python train.py --image_size=24 --crop_scale_min=1 --targets=["count", "light from"] --channel_attention="eca"
Rows from block 14 of a small image classifier, named by matrix and row number. Rows with one number belong to one channel. Each number is 128 + 32 x the weight over its row's rms, rounded and kept within 0 to 255. All counts start at 0. Numbers have three digits each.
Before each channel's rows are labels from the 100 images, of 14848, where the channel reaches its highest value: "responds to" is what is common among them. Only what is clearly more common there than usual is listed. The data: rendered scenes of toy objects such as cars, trees, mugs and chairs. In brackets: how many of the 100, against the usual share in percent.
# convs1: 3x3 conv (model.blocks.14.convs.1.weight, 128x128x3x3, each kernel summed), inputs 64-127
# convs2: expand pointwise conv (model.blocks.14.convs.2.weight, 512x128x1x1, transposed), outputs 64-127

responds to: count: three (86 vs 32.9); light from the right (60 vs 25.2)
convs1.19:094162140153087142186092096126157100156100151133144144084132107150160153094088150147083103121108107104108120147143129143125139062130109135157152115120064108155095133103043134156135093103103208
convs2.19:112089127169162111127122142106156172082130131137195067153166105175150130155139105180065134092105090119116108249133087163182129129114101115154129119179119129114111160150130125128141094096135121

responds to: light from behind the scene (100 vs 25); count: three (65 vs 32.9)
convs1.56:144054051143151154171115118156127166088149134114132146095126180103169108140085088146127164112141138160123173086150093103116168082158145119171183174121126108110137127106062212174119086112130138
convs2.56:150111108136184107146163194085125137092126157173090132120105168119116136126103129168130117131101087120149141108093134130125089129199224130095151186162104096083182115144149182148203137141093131

responds to: count: three (81 vs 32.9)
convs1.108:154177121140118169106120116100169136152058090118153158151114112142064097138149079127055113108108121084176122124162155076111124127071076147130159122132147093127082123132136113163111144169143156
convs2.108:106136099141102077107102133125178121107113171164109140182101163117120096151132128101110133113095105109151122099138178124166094105127130087105176124141129170143118119139107143159120153196090095

responds to: light from behind the scene (95 vs 25)
convs1.6:131047084092156181121101109091120132180124156132186123053165154088145065123148093170138145127119102113094129176070105132119144124162077106185141136128069167183169114124144155131088129129128140
convs2.6:167149074148132139094109119113114137108137121232138158124180152111113186131119141144117134099059172129173125143134172138112137153130134113123134179171135104087134123120128168101162118140167118

responds to: light from behind the scene (90 vs 25); count: three (70 vs 32.9)
convs1.27:137070123182164162150106140098119110124137084072123136132131124102113080152145131188108189133142082154083140117184180077124148145107128075153173122116138146086070113149098142127079104086162159
convs2.27:104142130157115152107114115090157113133129154206136086095141201150114186113178147116130146160095167159177144176157084100176137185144208137113166190077132187122112102120119133149125159168158122

responds to: light from the left (100 vs 24.3)
convs1.91:093127057150054158150187103144089106129097138191112102171107134202154142073177125135124123115105177093155144112105117144118124167148100193133154091096121122184145125113180121118160117162095130
convs2.91:093130080105089126137127139152113176116109070092132102119123056099219195122073077134159173085154112151090115151183143164155151130108107127098125112145103119150106167106118098153136145109095062

responds to: light from behind the scene (96 vs 25)
convs1.71:103103148098090110102187183146192095129072154142112151156119150166111104172075125102223107131131154150123117169118089188132186115135156140145139074152104101145151160102106219079165097106139205
convs2.71:147144135126119194100103132097115087065123109157137141128068138168117138097119171179143174232082133103137189109205169153136124111162109132096142096119156126168110089148091188158125164144101118

responds to: light from the left (53 vs 24.3)
convs1.125:096116138129088066134113146098159082123029183105112180159135093097136113116127159175188117169108144143152074123106113158143182210134133100190068091132143159099146131156178121095115078086093167
convs2.125:113154103050131152154135134138037087147150065126172098086154144167117100141123138086142037096149166092077107113110048100174154173097122077149091170092113118074107170092144121075110188136146107

responds to: count: three (74 vs 32.9); light from the left (55 vs 24.3); green object (36 vs 15.6)
convs1.110:132107110115086082076141169183100143101097123186139146230150105161121142157113122144163076111130135137170188155155081108164163107152160149146108110102091173188122169094126164095101083109135131
convs2.110:161132095082092121118155130132151182098130098133147158198104159079141140066122084095182150138073114051120119126164187150097131122122196139077150111186108087124148076111095130189131183140082134

responds to: light from the left (97 vs 24.3)
convs1.36:107129137139154118179108084144168092183101129125126131122124105111105145128165115096154094133102161136148071150158132158102161073102101145141148170166113079104155057134126061089101135068084165
convs2.36:102101112104075205190110093124108148151118063160121140161101096167184159173094071114138126175139121134129135205129112123144132125123089155123091119167134100177113193173091126154129150094068154

responds to: count: three (79 vs 32.9); blue object (35 vs 15.8)
convs1.109:080124079140167153119174109159120102134111143171129112103109088079112117194139155151102155144137184142130114210098112103124147070082131168178140160127127088144076104119138089111094086097118216
convs2.109:140066107152132151141155144149136121140115129171143092147061158078148076073154107120055123157114088112124145179098121111184122150169111098116172090092164161075089143138115158121135081095123123

responds to: light from the left (100 vs 24.3)
convs1.43:057164091140056189166164088113124058113134129169093119166130115212151151065100141102106103128090185105110164129103110115161104155172142131132174147086102129107142134125145115155117130125100107
convs2.43:100184083143093112159123100069087241149079096113130105141096077119186137141090081121182122104088080090109106139125129163151137119097146125124170127160128106120127131119121103141114106178100092

responds to: light from the left (72 vs 24.3); count: three (62 vs 32.9)
convs1.127:096094064157109116165133118162116110108120137124119120147091089127136128087134141140085120131094131109160170141140099109128131082139134159149172129079153135159115107165160156190119115113136152
convs2.127:136163177197146151144115094106108178131121110125072159189094134126189185116180083095146138137143136108183084110111092149128140152149145126117165109173145121111138137088138137081120143112127137

responds to: count: three (84 vs 32.9); light from the left (67 vs 24.3)
convs1.50:103142091201092125237138090114094104133141141083120136089132151103124111118099075160111169123069186096128157105104150141137162160132148155134118161125111207085172100144105138143164115102155126
convs2.50:102158135129083096191111093124128188155077078149116057147100110097166156163105134125138130112131088052147134140110111069187132121126164104151146125116133149157078178125127089179105112165124154

responds to: count: three (74 vs 32.9); light from behind the scene (57 vs 25)
convs1.37:118141169201091104167100150123155106173103168054146155167112151113167116131150189090112079109055134108103164183148218121138149127145085100115120119174169119120108096085096116177187179099159095
convs2.37:128119132143104101107100125114158185097102145108117133162084121123155084146126151122146120123130155070123097166114129120141196099177139126098178126115130167070165131084113086118072097170105132

responds to: light from behind the scene (62 vs 25)
convs1.83:120163122133086077150134166174144080127089172165092141134195152128190220104122166086128060144193139141148101135101101104148117083156104152130075121124201126179144140103141171101172109093126168
convs2.83:122092133087196099118159127120188119078182151111123124146157161112104125173154132139129095087090174136180112137147140153135128148137125070098136146131111154141203098104112136099097106117159113

responds to: count: three (82 vs 32.9)
convs1.39:136104125172087103197154100154120118188105159081098129177137116077132117123120102107114115096153084112168100190146110134125133125150150111110091061141141144128138169083149119112131101133107156
convs2.39:221078153098096085133135172044143077097109126095122158154068136112114092140111133136107136159146110147054089143099174080140139110131150084167120141056157135149129152138094118097138167118096102

responds to: light from the left (69 vs 24.3)
convs1.121:134112145097137087106107138106126109123052120147137102142133089079159129124111183074085129096145132111100124137200138079129113094120128166123095155132162101119125068146132103201070127119159138
convs2.121:179126085087089148129167166137171144105155031172174157127110094166133153120134096117139130118104122090125067117146175124134157127117178095090106126171115078161162084090136102142121161160147129

responds to: light from behind the scene (68 vs 25)
convs1.26:156156090115116144109101152095141132100128143099121119097219161131117179129104152150105129127157134157126162179089098115154160107137191092099142172146110169126148118037077134135106131083144096
convs2.26:131096098118105077151110157082131108206155118089122167105182103095128143123089141111100129127133165132128158079172135108091169087127096122079092125091104172153175085088156133079150122080132117

responds to: count: three (82 vs 32.9); light from behind the scene (51 vs 25)
convs1.31:128134136120047108112159168125206136160119103171115134135179090163107224148114144123100100130165209088125136141193094151094066137134135171086148123125120099126136116145135117089090137146123117
convs2.31:160226109198089171150173075150119115095042114170154128154120096088111092136163187108131106149103094106149137134189194066157142128199115160155156087121132148142107096144180101127053105163102185

responds to: light from behind the scene (93 vs 25)
convs1.85:088108147108111202123139090133141111099106121080183182182137053133141126164095129116128102151064142130037141128121122134136116123149185144156188108138053142128132145176094069184083131101122171
convs2.85:170148200100191129143165178125123136071155086160099115121121110140145138134101151138110185102178160194179127124121092090071163181134096138142056207156114132069180121117097144140122162097156167

responds to: count: two (63 vs 33.8)
convs1.77:106105142169107050159170109101195101162150137134088111116107122107152104188108109187174090147126145135096126137087117126180156128160151153167084120120125178143124142123108152099174134096081150
convs2.77:093145148141083132119136110128127109122097167159143115083152107187114139074105051200141182123117190163114105127153196127119140171088117215217129123095089083163133092245145132118130149178085086

responds to: light from the right (59 vs 25.2)
convs1.48:141081096132138180093124108068156153165166126107161113107186144165112165114086125100088135098097103118073110131154124121176124089100085141104139147180122145132135118159171099188125177114149116
convs2.48:133143195142128102111173194157119128135177133096152072063145113193082085159102144134114138112136149168088095133129122139137150231151161119165105189119144160166083141083109141153203150124091091

responds to: light from behind the scene (95 vs 25)
convs1.82:093134134082018107128153140193111103115112158154151154147138148142119140141122183228158100200110142140121087103162156162104127094134158107148088088144135121140180116077120091089148114183145158
convs2.82:130151124084108105158135156136160120074188139180158133129145068139138134134085122058130112150119164154149148159200146120089104145133096134130081163176113128124140145111104140126097155095108111

responds to: light from the left (100 vs 24.3)
convs1.30:112141088129176121155188166146160091148153135156115115125124138133145109152089139105104139154111161121129074206076101144126042115124146137163166094106134137188097173151127142098175119126093148
convs2.30:141142071109069126211119102105080169201119101155163159193160081110165128127065163103212185131138155098082157069113141121118121108104110084107140109114138107095115151133113140139118152100099173

responds to: light from the left (100 vs 24.3)
convs1.12:097118126130117120137154083160138064083141138147117143154133060147159125117165108143099134110114123115163103104169077118102130158136155200121155151086177135154114127150140113159126087092107143
convs2.12:137116107136101136142118134047097096142124174128118118162113093137193120117073131086088112234095173155084116126161118189106162148142181159178143122163103096170090156087145129134150177174090112

responds to: light from the left (70 vs 24.3)
convs1.116:087167090119106082162161135150181093102138142166144084107127123092144134108109185110156127219167176127118092125155126200135110133141199088167129103086128152098122144141172149047182052151143142
convs2.116:095143088143152067127135106117089083141143151083126119051150116100102104124116086055106081092170116134121098095097157076077068123097169113121098141081153100145166120119164117066161148077120095

responds to: count: three (62 vs 32.9)
convs1.103:120139060167080118125129083117133108179090111128079070122094097193190126125082127186080116105110100101120109142148127138129105105088084130110130161097131132180115158160137146185132131114128207
convs2.103:168170095187111124141155095129167118111059150060090192125085135156124134148132127126168130160155155097135150160102206176167097114138111155062112092140135115141151101172205142144152133136072182

responds to: light from the left (82 vs 24.3)
convs1.78:192101130136089149108111223126103052101139138123167069103109056129109129113146153159119135162172126129158082144102089109106139112124170109146105143139097124132090160167134161143127156133121098
convs2.78:124103148133202122194091166145106132134130098124073173165143143100113107107160123144116126098137157147135085091094120104069163131096123140121105128178135123096165150143147153078141121117206117

responds to: light from behind the camera (100 vs 25.5)
convs1.24:100116072079087114158080158175178118119109150093132115112152103088098118137160121129123097138185122102196162137091127127127134136120151100153105081077136126101080122121158166142153108130128164
convs2.24:072113149133158142134146161118182103098135146101107127145122184088121095078181120123099123179194133124118116111111183137090127090134107152128125127120136128116144137120115159114156060133187130

responds to: light from the left (96 vs 24.3)
convs1.74:147145075118118129210110122151103118102118127150101062197138093114137154077145150106103149118092169115139176064113077119121110160098096201130155191111121102124111065094146112163130121085128077
convs2.74:127123107154136090095161120091118142165132158129081123141090151123154080165118078154180182092116100132132087111147132116103053110065088097073099126154148108170183135169065107116111103149133076

responds to: count: three (90 vs 32.9); light from the left (50 vs 24.3)
convs1.97:126148078097129185126132079134084097072114134133100079137115066114122112111157096134092176156152127098173142134181119098177140105104156139128218124104149114101091159121192106131104117093103077
convs2.97:098116111182109122163113096131141151119092141122174166159062162128185105146119182159153143179093065083148057141133108130140099071138144134145142064152100164175129123097098104176100137186134101

responds to: count: three (91 vs 32.9)
convs1.105:120141200160092159150114159135161100145113104073073205136117102111118117193124099070156085147091096136104116136134130100149170123090144084139139162123085129133077134193136179196094148117136189
convs2.105:104159123133166106106089172116082112231155126137171073129105131163143116104092132144119129156127095102085172116124106111153163100146151119107084143094215134097090131143122100102154141101153078

responds to: light from the left (99 vs 24.3); count: one (65 vs 33.3)
convs1.0:073127090160076116122161081145137083128141141168130127155111123145141120155126182129113115199130142109144099141170123144122119134071162115174127085105111122129122179148146132107150118129104155
convs2.0:090102106077158139116139162135196146093095101166161141096116156093108159075071115102138163103105119167169147122175063096123070112122104082162104086105144141138108114129130109168115121106144095

responds to: light from behind the scene (95 vs 25)
convs1.47:139148067165122112172165126058139151102105113145136095123123162097148129135166127170149118155171155115085119106115102132105149112077188135172175071104089170109123168088080139109127106117140142
convs2.47:142116203134137128120196147173193102076124182130139137101166186164108169119140123137156081097097112156168125141130106132137152127143138114129120112143134206220121120131186180144128115167155149

responds to: light from the left (95 vs 24.3)
convs1.92:115094105141104118143151122090153090110107210086167166117113166128163107122126182136152128160088184165089116160148056151135118128082156121178158084116092189134134170128133160080123111081117128
convs2.92:135087083164111155144117127117093184136134152193138125126148066087158225116136123113113171131114094137185145158177123151142107119139198122132138116099177117147076157120119097174065135134103123

responds to: light from behind the scene (92 vs 25); blue object (36 vs 15.8)
convs1.29:158089195114173191126141171149117123094107139106138174155168130071070139164100153145140165146122146143105103178098115096140160095125161117110116117160099172074157119095071128127099160137202096
convs2.29:153135119110101156126154065151124125061152152119102176117099146097128134123137146166166129135118168107139137091123187173153074135102209161083155111091095111150113132132104170156177129158060136

responds to: count: three (76 vs 32.9)
convs1.62:095162052160091143089131120053115125168159123177128084152111126170112091172130067167155117110051147097125185108119132120114171149123137174141148189115089116140146135132101143185114103105135149
convs2.62:081127099093099104122091142109106171147118108198117119100090136154136124108107125090130143151101134154117113202142120085179178116143139113071148117113139140126092121075102095141081151123087094

responds to: light from the left (91 vs 24.3)
convs1.9:145083102123178155103160156144136067090194117153122120105134071127150131144117114077146165135106175119115059159127120141086130073122112181124105177112136118094123116104061108095147134062136176
convs2.9:148139102119127152160119107108137108167160055127178183151070133157189152077094184135135145145159100088109147113172113164126189123157093128116121120156164143093108140138169136154080153110118094

responds to: count: three (87 vs 32.9); light from the right (66 vs 25.2)
convs1.122:131146156169075098201116146171130090219053145125182180156097094147127083151103124137107075076079120055171115127135182166127165186100051101145163141163134137169137083116145125157134144080131128
convs2.122:110131150137159154118086112136144163096153169107169118181131101090160153181144129162150108154161117109101102105156086182176182090126160161117175111082163115158127115156065087134140057131156149

responds to: light from the left (60 vs 24.3)
convs1.66:163136159111123156130116138136185179152107110103124148155084124118139084109081124122126145115027130115101189120099095063157149089124099161137119167162144157133090116151142116186085170092099191
convs2.66:088125117137138080161116139150091064149128191104085085090163096214102081182163101149097137105147184195097158150108105124037117168109157151157106161190118072139083108112178143115201107092125142

responds to: count: three (72 vs 32.9); light from the left (56 vs 24.3)
convs1.40:130093080172084087126139170170093134094043122143088108114128107089142117170137100146137102171111186142140141122161109108156113143074140124132079188118161178103119087155173126157064115114091119
convs2.40:128121088135126163136110115107173083095050127083089118118093191160125097206116127097153169205134180068164050142140167088144109096138102093120121133138126122185168090107176102135156116164128099

responds to: light from the right (86 vs 25.2)
convs1.17:090136056135079098131116107106126063136110126104137074141174166117141180144141175203109103187114147140172128084127123157074086197091118130123090109143105155075156131116161126119087136117116140
convs2.17:156155126105093208144130083102194165180101130132152145114101130155158160096112140168077122163128118143068165184106120133134087126153110179192097104139100150163187078227176106186078126133132164

responds to: count: three (78 vs 32.9); light from the left (69 vs 24.3)
convs1.114:113162104131166184145087126176095180136125159114147059112140075134088161122108107168078144105139145181159073130171153104087053109125142146146170161110128129043132112140071051105137102111165115
convs2.114:084147113159127144137132101109098131136113158144184099151150123081198153120122126115126146151147142152133118148173121123148111097168132113141187097130186137159088160180186154127142079158088139

responds to: light from behind the scene (99 vs 25)
convs1.79:083131127164109095111127114109162094090126107110139081154135132098147129185129078189160130113152176108191107150113138137058133131074112152150118107062102161129156133119154157116154102140127172
convs2.79:089129112090123121149136129120112115111137180061148125148142116142126145156087204106188113130064094195141184131124092104124098110171122098079099196134111173096102139120073085117088113081143176

responds to: light from the right (84 vs 25.2)
convs1.20:168156171135149158098136158156118167162179090078169127182100170118121060133091137113093205138074055157092073159171132135099099122097124091094172132190168132118112108103158119144121133077109107
convs2.20:129120114157119114137117148113073037128122120150119109074142086171098057159116137142126155118139153096111103181061144049076130151092111146172117170102070095130143053144166118078136177121150108

responds to: light from behind the camera (70 vs 25.5)
convs1.111:111200043167120080212166118142147129123083109128142090144061090093128071149092174114085088139158168118099143099140128070140097155154147189134127155138125115140111171176126163096131108160081134
convs2.111:068118138106108121181149211139124105106144091140136152156109125120113135180144169156045123143166099189160141108076101193115203156138098192167120126139185125107114146147157130130152075113159152

responds to: light from behind the scene (97 vs 25); count: three (64 vs 32.9)
convs1.102:133144188169113120136149135134148117164077088106216149131153121113091138120143108153147141113125140102152152167110128112087120204067115182097135084178100156138100116131181087122098126171194116
convs2.102:095165163124147147120169110226212135188100091083126118166156136125100140182075140060141121087123091123081069098152119091094109190140069118137092117100068151199164104093170098154124129194107095

responds to: light from behind the camera (97 vs 25.5)
convs1.96:087130219066181132092125122138203131103089133119084190117148146161147123177183115117125123103115102154140070163128088122136164095192131069147132111142141162133078166138079142120045080131110187
convs2.96:093101097103135067099080151156089121096164065205149124168119132117143166164187066137101098152146125137143178150146136151139147126107086162094139121103211132140087151161120134194130103145168168

responds to: count: two (63 vs 33.8); light from the left (51 vs 24.3)
convs1.64:129182085127166128155133167114089160160199094120140105134110085131075141151076123131078168142126104159076100102153160058170075095102170152142126160123077165125083141122119104139153126081111124
convs2.64:136113154127149107147112104134114142181146167130060122125160150114136137152148113157090121152144172144161179116099124124055121136107083179152095184163075106130164116134169170104143099090135098

responds to: light from behind the scene (93 vs 25)
convs1.52:081102202153139135225072125128100133166129129095077120208120111137110098076113094162108104090104151087131105162141140114105209094192140106138171124118160133086132151147109130106129130096159190
convs2.52:133158104142149116123170137094114144107076144077152101087210109122174115169064160208128110171085176139115140118213112119128117143151215164127103107126138182067155090183156165133158121134130076

responds to: light from behind the scene (98 vs 25)
convs1.11:108136136163132143196121091073119146155136112058190142166158099112107174085120122128104173161092133094086119139116153128113121122113191097163159112144067145083113098148193074115136113117142131
convs2.11:140162163121121088145146162147160164130153118126130128128169135148105149158154145124154131127107144158101112130146148120165138183157111163085056182126140146129188124130120133083134195152122114

responds to: count: three (73 vs 32.9); light from behind the scene (58 vs 25)
convs1.41:141193132112172188100166108110168144074126115147112127090132177135090083120115071173168217142138143150108158148102079156130158145178122126149179100072094134099140135078137159087056113138135158
convs2.41:118169135147137142139138119096165100148168105150141077167093133154113048166138118086149132192097168109052075113111126163107104145184110112108123191150124136136136088085057085098100192120161095

responds to: light from behind the scene (62 vs 25)
convs1.10:085106123151080046153134141164161122141165191168113107121126131131116106215140075153167081114154109159140109101137121178103123147164111139139107112099154135153147166107121147126140109157105172
convs2.10:153125099097149133123128127153126187095128172122071168141104144074136192118149112074180149133117143114174138113153146132071112081107138137113094102124080044101159179142134109128063122148131135

responds to: count: three (63 vs 32.9); light from behind the scene (54 vs 25)
convs1.87:052140131092136131178129125128109136148143134134150138183134095155122136149125109071096091131112171131138122254138099087099154079101138154150181104093113135111095137161103152114158081143132175
convs2.87:137138071189132138108091158112102117115179146116139158093087121089128161109122157100094115142118118145115172164184109163142138099155141164114164121162183147082117136139086113119116118156114127

responds to: light from behind the scene (82 vs 25)
convs1.94:129147102191110160209125115182087169141126100069126127101092134116105113094092094108080146118100122094175144122118149065129078091133146110117177182141112164083139133131162112192103155170122102
convs2.94:107163082110096079133123107123108092096151166066119072112192071160131104122054156106097143106090145178090126108096115139125098143050124174118086120079108103108149075110139093097146091102180089

responds to: light from behind the scene (52 vs 25)
convs1.59:200177096152168130172111201105171093167080167127184169136142120115109172120074131101098168123148215110106128176119115123134111157104152096132146122174100130114137108055049085104182159120180117
convs2.59:135139151163139130102159131127175102099108141132134101045149117120105113077125164098117133078089133110191109127116158119144145118096081179151120102133107153091101104141178102086088125142145140

responds to: count: three (83 vs 32.9)
convs1.42:146163109176153098203079116088136145122117147090162136139123041146150139066128165105099146138094137127143106138071105117107126081107083131124151145089106095116091102129106098147156125102145145
convs2.42:132119104129110064126105149055129092107145114125106148123119162124126102082175113108127180163146176140132108134186165048109069160063126138162169129109061101123144087087117113064152121125126111

responds to: count: three (80 vs 32.9); light from the left (51 vs 24.3)
convs1.18:134164111144109161124082094113099152172133098137119107122129109158103135078139110098096165078120133088137152112129112126115110092166053134081188181137145095100163099107144107162105147113112098
convs2.18:185145155169143128112118103102115101079065157119121152110159152168139097153116092083118154175113113145123155078120135115129078184035122175113163093156093066187152085145135097154091151164123163

responds to: light from the left (96 vs 24.3)
convs1.2:103081084066094156124136085114194107089121136094149108181125146136152097160135082147122167125113124118083135137100112086152154148072129127162145113110081162156131165089089158141112127092116167
convs2.2:053085057156155146142099098144134140122140190118141116148126104104124127176075135049137105116118095125120110140172112115161182102122120063120130101144146108098124157102118083102067138153136095

responds to: light from behind the camera (91 vs 25.5)
convs1.67:103192157159083125175126118138200128119095156130131168145116110123117110188159088139166123162102112092142143165085192094129165111066128091163126128097070118106076130148153117154143114142089119
convs2.67:100104146040151149088161123159155136125135123149160113131117151147074141104200156093121091101115122152149139126084093142169131163123109086157110112094146132159147117118082121124124133122186137

responds to: light from the left (56 vs 24.3)
convs1.13:114147108141148098131148104127144115165214126114170103153104066113132144103160118185103157158126123141151089135137187114083106090082173152159101132128149123104089109141192092080129109168105184
convs2.13:173077189081113098189141153129123075129149104195106196126110054084173132139098058133145120065141120222141081118148109110066121102075091114129104062092143117110152119103137125097129158074133135

responds to: light from the right (86 vs 25.2)
convs1.73:117133182115162135099145124113148059105112179063159175163095125107126081164142119126135144107077173217116134216085125122150135142082100076182088101139105168058129154151130127110140159111133153
convs2.73:154182121043090141167156127098147111111075068095059084109117129178123142134115098152161175138125121137093161068124108113099120181110122075128094137131143152092193116152105079126142160080102124

responds to: light from behind the scene (100 vs 25)
convs1.46:109085136130088144120113160127084095099086149173152108110166098096107159034137131163099069146129142143133098127123122139109132182102127163111106109139180160111136096143137031073132140175122063
convs2.46:127175149109172143216212119155111165136137106119133092108140145116117137109091129123155080147104145122089138096086119096147113120094062113143119152044048151130131159147164170130151159115124130

responds to: light from the left (51 vs 24.3)
convs1.55:076105153162092131106119145126159110119164153087139130172159090126179146088102164147127138163124102132107085111175135126146121117115143077175159098104159168151112167096059077138134096094115157
convs2.55:029093095095164078128045136169112160159156039135121100184129126104144185122140051105119103115120168145141088109146120084116126139100103124154078148099164103178156215131117123123139118135140158

responds to: light from the left (95 vs 24.3)
convs1.117:120153123164122096139141085122138084115160179142092140114091128186128118095159180139144165161166151150164088124127148154121139074125163140156151062108167133148131154095134118051153107110097132
convs2.117:136056140130118116153136147114126153137156165166159117120153122128144133123092127129176147105105135099096121170168151081097107119108129172169064109121148141158156132124173122140114124114120127

responds to: count: three (84 vs 32.9); light from the left (63 vs 24.3)
convs1.95:066091173124129147126103082139141078113086128106137161182180112124166107093103146138100102176099107098103151198155141073112184105139188121169150123081093165150100135117113139175140076097127199
convs2.95:122156084171116102122106154104125154114143156178161039153138195130132141135126152138102122166078134077113110137123079080110173106167128102111180138145136189107122076129094089132087120165108103

responds to: light from behind the scene (58 vs 25)
convs1.124:127106104157167153159140034149141135128121108135167122123143090128177148098149106061118129079091185101160168181170153136106094138142106130114188081088096107136090125125127142171089113175165143
convs2.124:121134149104104136096128186125141102150211169138161061090180111161100116156136146139139117082114130160105161146177070179145165176118133122104106189203145137062149117128121145122142119073160106

responds to: light from the right (99 vs 25.2)
convs1.123:154114137127098133138141073112130092142102158151146102148089159140179126093138137067145094082135164054072104133128155190130133145175119129141133148147125132109150177111111152151086184104129165
convs2.123:132137167159067115090176121104187186126115091128133157154099095165135086151105115113098159180147138068163114106166086106119100137098127084064110103155123111143158136126163170129119156140130120

responds to: count: two (75 vs 33.8); light from the left (52 vs 24.3)
convs1.53:123129197152133113166170165085121094152095140106134200120101084114129140119140133109222063104125163156151108137133091159170147174131158143178140110130142117099144124148130126133069127097107110
convs2.53:121171073087106119162157119186099098118115075158098127117088102182089124119142125152154111098114126151125226092144088160121102163160162105114081125093100108087108096165117131145102034108134181

responds to: light from the left (52 vs 24.3)
convs1.68:114157178090171073110120197087101142141105142132127125189193129091163124078117113132117113129125140184071145100109050122145095197117174107125120150118146105137141123098145112142176097107152099
convs2.68:135144104089112116169124110201095118124145152120129137060196084127170138099091127112173143158078219133128196171130114137126114136093146190154107120070111147128128140121149141097186192072123080

responds to: count: three (78 vs 32.9); light from the right (66 vs 25.2)
convs1.4:159132091137126134139099099160101136169134143116183100113142122085164199119178177059045078130135131135149090105123092087137078158151122133101074168220109089154163142090101099157113169163117077
convs2.4:104159070182083075135043123077134111107100135093058145165068141152101140166155086111083169110058134118102112134129177173131137065135122096130151075183127109128137084136059084114058110213098112

responds to: light from the left (73 vs 24.3)
convs1.120:153127105112142144081157175081133143204097126137097126115126139156142098147088146152114124145109180194107156099127105084196147131149165108122139186163097100093122105133111112112037184073124163
convs2.120:067058135091110131157061079115107145137090071087093133153151143088173096147116114106152155144107169125196135092145128048108129091127121166077105118146119140138138109154082121167164071107136152

responds to: light from behind the scene (89 vs 25)
convs1.22:101125149112109141107122118111146133116077115090064155185136118182135126140108144148093093131105175094087160208142120094128192100148153122117142078107111173155156148085088123144081150112136122
convs2.22:159136085126127138107172099146149126099074106149130189160071117075115172086158125106124122175058113086142134078113146126139035101130191082098100141099129131156175128137168111127103108117157164

responds to: count: three (79 vs 32.9); light from behind the camera (71 vs 25.5)
convs1.15:124109093130103083133129159136059107177099119156079113220116110139108131150157095122082092112091133061143165144154126117142174112142151115099084183148132129114140102147130132165128138138125134
convs2.15:129178148190172145140138093132112178130131119150144081207116110168118088151188137113107086164115123142071105123077133166108094128157154157090145097087166135194122172132143111145102104110168136

responds to: count: three (72 vs 32.9)
convs1.7:115167152094135117135138188177150103134116158111153174139129109104159138118154231143119145127142181107178091139133142081086137176138097141169057106179158090133052119172135048115122149122087139
convs2.7:157122079075158190184133151134133160134169127091122149115072072124173127151150128093122168074093099159090150190115120131126078158131093135111109143215134146092160140128125100130129136055148138

responds to: light from the right (71 vs 25.2)
convs1.126:120148099136113109115129182115209047109177164145135101130109110114155136107117160177130143191125127144131118086107170131138115126060141125169133062169089118111113133062117070108180151128151166
convs2.126:124094082139075133158086087096100118122120116116106194128095109077107209133097101107115151135132106187134126141122100120170129137110129132139122118131066114123157080115024103136097071126126124